Rows from block 3 of a small sound classifier, named by matrix and row number. Rows with one number belong to one channel. Each number is 128 + 32 x the weight over its row's rms, rounded and kept within 0 to 255. All counts start at 0. Numbers have three digits each. After the name is the row's rms in percent of the matrix's.
After each channel's rows are labels from the 100 clips, of 14848, where the channel reaches its highest value: "top examples" is what is common among them. Only what is clearly more common there than usual is listed. The data: simulated modem signals in the audio band.
# convs0: first width-11 conv, stride 2 (model.blocks.3.convs.0.weight, 160x128x11, each kernel summed), inputs 0-127
# convs1: second width-11 conv (model.blocks.3.convs.1.weight, 160x160x11, transposed, each kernel summed), outputs 0-159

convs0.125 120:111115137136115137116141161098027064053125093087171160111035108132035105050141105147056118159165121111155120134132106071126143102134127128159131148159120081109090111112132173136136134117155165104149167097114145119133086113180140096110133167126137101100148113174135138136110100101147082148055119092149146110146060077141136144137125139124114080084105147139102127113095136144145138052152
convs1.125 101:106162185162098063150124058141105119148133179114143129146113121071144112132156104136084155103197147136107162116100147125208124058115115143083119080125136069122011135121123123144110124096139112128153098147076109120142113110111130124145148083117154122130154136084082157090095075134144125093096136122101124171105128123106166111186155108092168091118119131104121125135127081109136104178140120131136179137134117114157074158000106121155121116046119137059115128086107123158135141101124130
top examples: carrier: 2.5 to 3.5 kHz; 50 baud

convs0.159 109:149071116127115121141176094102082103115125130047097166159066139136080106152158123073092147164128199094132157123119121057150098130079128115100127115127172120109132114117120154123147129114073118101035144138105059136127167133160172122154124167086203113134161120109122136125063149110192140168060119123091130090156138127175194110097170091142109093148175184145140113117112135144128093124127
convs1.159 096:097130087148121134138071109129126141147101085090102087130120136153208119097190151147111111163134093140144123150130148122146119083140118110134090166145095099147120172102122105190139133166157090165135115079117145097137196125167146155122160098132154195162151114093102161077114140118207168109112136134149141114150176210091072128189072143097133143137151097085153142142123163102128090130091132110228131146111159120151135082111134093131114096135152090035114145036057172139121117138118139
top examples: burst

convs0.127 129:131146000130150145175179118129079118110133101109071111119107139125098138107141108148118165150133136112144152155139158023114092156133117123144148133150174196123094162137109156161144183167099086141158147122136028131126126129113054130155148151111140099110116113124138139073161118111143108163115157093136143139100154095144123099131143134120064164124177153100100098111077152136109163053160
convs1.127 116:175120061147104113124102104153154101118109140175033081141064118138141116110076107076086110123143074134088080107123147126097140116102135121132141145119156121097121182119110149105082148170100142120168093126100162143137095152126111149175178091117133156121145142100171149095106115153138113109168220132096109148111111152103147091102085122071125170141130100000123111140142142164106135100144161123132157182130186046114124126121120112105179115060149081152085098102111088134142064135140137
top examples: carrier: 2.5 to 3.5 kHz

convs0.86 100:141099140133140143137155077140091111148092132108167151225146126152105109126143119101110137076147126085136091168142088093183074160157128140082078125126157157100213187119102150118105113178101057122168129148093100140126109084125174161102099113121159125134143090132139145150040095103076105124076104160096132155111068095155157167118153138160135170128066086105110142124073155089110150114174
convs1.86 092:142149131113103132098101070104055100091169037112157118142141109150137115143124078124118108161105117098232134105116160143147120131150130179169134152134084102097144147133113144161092089163167159119120104093219077147109111147053129117051130124145163179102147112089126120100084100135116144107107098121092110119107117209068125143193112165140154169089121106116099083184087158126136063127084195114150153164126094132095119090109083120101116139164112164147095130107092157106136125111096110
top examples: carrier: 2.5 to 3.5 kHz; frequency hopping; FM speech

convs0.35 075:141122158092155109127097093110146147106159044103096093119053135132139047083074135132133114144133132177145093092079177108142115155124113144129159174092167109082119125135077109137172134131149105112168114139106140142232155077150132096157085063039132149113116095104135119121119060146090132117100136139148206106117135072123103052107144142158113098093145147143113134157130125143094150120141
convs1.35 079:138141163141100127129131072173087119171119110106095148147092124162114114159136087131121155072107174108121096089144167093156092167174104085096111156076137152144117104145127085119078130149159034122172153143152156131126128178123106139141093124130161146089175146117142167119083135130199088137058163126074107141120094123161177092165140140096092124057152150100132021027122162098120142119127167114151103085120178167123127150067163150125134080133041114150131135140132132129136145145135108
top examples: carrier: 2.5 to 3.5 kHz; frequency hopping

convs0.0 118:122095081108074085116135155073045092074151073114166125091125086096150115105147159165078140078140149092090148108120077137130137107092126151145065121074146108121112123105133183064123103086108114139100153113165143120091194059144119125097043129129137090094139195125092156135063134156133137072096118141102104118142169141124086121127137097137115147096158107112146137078119092144200126115128
convs1.0 100:138157138141109083142149130115054150157130158071146080092156121188153109125174195090124070129158085160170133143110120164134128086118127135133104129105080186191151113142096026215148127159145116162102108058111104120151175098150167111122175078108132091138171105120159101085115141136148139167114033136148087101148157103117130133146053124104130164174164139106093129139135069141133095155100108123129187114154096111173117063147087127156127152143124140120118176081125157144144150142119144
top examples: burst

convs0.95 093:138154080101179134133101113148146061093158064100154129032119068127113160064116095058104173170138133145155162123102170074166155066178096160117128161142134119124105110112082127141143125132115163138151141176151114162180131146173108105113129107154172103116093129116108155124135140101086109111074100146118161099124113153116132080099114145124055074140123166111057116111133193122058129139115
convs1.95 082:130130188146137101150147020143104087133118133078101165100154137105138101128119137152114129074161144094066145139137153092168159118125121117127126150094158075122112111081122105110115140108128086088135127156114116137143109115148116119130136144125197093093129139169118143119068071140153117050099115116085141132093092090150161075076151117129136104132162174093117070108107061076125086162122157126126221093179201115131144156088109141127135094086124125075155117042115197158141132092067118
top examples: carrier: 2.5 to 3.5 kHz; frequency hopping

convs0.144 113:099121115128114113127130099121140124144093139125116062083144112120117135135191158118140159137143119169193101174071125160096121105117127119162107163106151095101136080142130065106079120081052110101099127124136117164087163128172099131165116094168137085122123225074136111142127144141108094105129115108112113045166113163104096111122121101105127150130239082127106138066084051114131096159096
convs1.144 116:147116144113090120132121112162171136115120177172151023168076139178108116149096194078160068125125083185133140068120127121130131112132130108094154117174154108180114174131113086170151127177116159132152143108097134120129111136120145137165194076124152088138097183049132196113146117093109129157134110113129128082139124081116129143073053076095044152141151127159135150165156151112112141101111133110056128144131147111111098140105078138136152120111061123196073113183135099113141105119134125
top examples: burst

convs0.150 102:129121134194133172161163120156125056101106150126087133110103181136090057142063117106098207133047099118210145142155152146105156122121102060106078130135111112103192144211128129173135145147130090142098182116164168126154152078190078156135133123094120135118122092112168157147181124089115148093111091141121162115113148150125089100106099125123093155079097126132108132117120108099140166121154
convs1.150 105:119166157139156132120134089120101078103118073113155140092116144072133105132119181033060135115101123106149147141149119157141154135149146147133150093084145134135197115136079163120077125120118099145127090125078081160122105102002145152082136132137083135078154152062114085123105119112129111143131105132134099109125128083162150146111117206108110153134079125124096030137100161148150104102175133142152138129145114134033118091140104126185112136166109130196120134082114052127146143123122153
top examples: carrier: 2.5 to 3.5 kHz